{
  "arch": "conformer",
  "model": "sound classifier",
  "dataset": "synthesised sound scenes: up to three everyday sounds over a background",
  "train_examples": 26041,
  "gain_aug_db": 10,
  "n_mels": 80,
  "hop_length": 160,
  "input": "mfcc",
  "spec_augment": true,
  "win_length": 400,
  "targets": ["background"],
  "num_classes": 15,
  "norm": "layernorm",
  "hidden_act": "gelu",
  "mlp_ratio": 2,
  "head_dim": 32,
  "fused_qkv": true,
  "qk_norm": false,
  "inner_norm": false,
  "drop_path": 0.05,
  "subsampling": 4,
  "layers": 6,
  "width": 128,
  "positions": "sincos",
  "kernel_size": 9,
  "loss": "cross_entropy",
  "head_dropout": 0.1,
  "init": "kaiming_normal",
  "residual_init": "none",
  "optimizer": "ademamix",
  "learning_rate": 0.00065,
  "beta1": 0.9,
  "beta2": 0.999,
  "eps": 1e-08,
  "beta3": 0.9995,
  "alpha": 2,
  "sam_rho": 0.1,
  "max_steps": 10200,
  "batch_size": 128,
  "epochs": 50.1,
  "lr_schedule": "step",
  "warmup_steps": 200,
  "weight_decay": 0.4
}
Rows from block 3 of a small sound classifier, named by matrix and row number. Rows with one number belong to one neuron. Each number is 500 + 50 x the weight over its row's rms, rounded and kept within 0 to 999. All counts start at 0. Numbers have three digits each.
Before each neuron's rows are labels from the 100 clips, of 14976, where the neuron reaches its highest value: "peak on" is the class under the peak. Only what is clearly more common there than usual is listed. The data: synthesised sound scenes: up to three everyday sounds over a background. In brackets: how many of the 100, against the usual share in percent.
# fc1: second MLP up (model.blocks.3.mlp.fc1.weight, 256x128), inputs 64-127
# fc2: second MLP down (model.blocks.3.mlp.fc2.weight, 128x256, transposed), outputs 64-127

peak on: howling (29 vs 2)
fc1.137:429542559558527597491466416464522482528559542554561476456432525433472440478555592489449576532525512458503581605531462520663490497509543602491560423491466567545489540531399527490584568522538573
fc2.137:554512561457523494606561532534551519462460472556467461514582538450505580439503454490606466540528510452544466474504509507429437605519515482566457515455582390511486461566558530481489483544533529

peak on: coin spinning (26 vs 1.6)
fc1.23:474492431582469409487554485613478470457536540529517500621559527569491389493461539545399454567535444534463445374487483506460504449571538389451585586540509485578429551557420478469515476562530425
fc2.23:524509537496563482540424499437461516526475570437542457427477497397445537561464489426557517517402511509518523606474540499542480585503489515650463521523461534458408448477523539489489562492468437

peak on: spray hiss (28 vs 1.2)
fc1.127:420571441513539437465463512502505472554422555456467509490492412443551484441490560565485472423448393532613519489528394537478447551490598456559561541506460488543439569532515502463523518526520470
fc2.127:416468553358449571494530572599533514480500460530526486547432471486429505554551474489628618433430510464553463600503550478549523548457446573563470425545489507420469489499519562493403535454486445

peak on: howling (37 vs 2)
fc1.106:487523402445582539458473513506478462523589448427413488525512494455510474450556564530479533588489433464499530555538426442560505508491535533572548581537512525440550572543482501493439561474526496
fc2.106:491474555495464539479557459547548613518450554505404510409468517539605480457510581529406515452498509511551552409487574504508503590427496576418456462514538433563494500458533505459548495477506504

peak on: coin spinning (28 vs 1.6)
fc1.2:552584489550529530397423507469485491550543483554496518417486543493529531446506648522494440570465497451471591442462416489557548544522502465438484507499445476481527516553487355506497588482547556
fc2.2:437442539465532507494457497572496460500476685506470468618489528569395492577588402473541526522478492530459496569567519501465401584486495508520526453453521432466488507476451521536573499515526570

peak on: howling (31 vs 2)
fc1.154:410576428530589537498480552415495467564518480454564510418480471470484463500537473518558514521483534538489503549569534521657494540491535470590489496456508496476542534501522468522541570518433519
fc2.154:552486526462502532608603388466561472479402537474508524560504542445509564445464538476579582479441500498507476510475451569425472463442499534575474545483527412478373541484491505496492432565534479

peak on: coin spinning (26 vs 1.6)
fc1.79:553461629502597501428481556450577457423580501492487591572523546526527436453484475505551479461471435493411415518599444537560565490582544406509518542451386517532503460432483495529451367563518530
fc2.79:563472405517454529515517484459376583566431517529523508414464487501472500475543494545470531462573494516521505442571553516430574511451499546478516415538490449586517546542472475517536556483491488

peak on: howling (41 vs 2)
fc1.73:390593482533497409525517483524417469552601415449540455514456447479495492483515471536526473523452470470465556472489457449580446517500473481532552494502497534557565455586451485464546571418512551
fc2.73:527455459556533597603483474388449461552422477521397548440559458538508559449450557581427499404561529531493494421526476590415481483467489556522427519477539419585478492450472559524510518561506505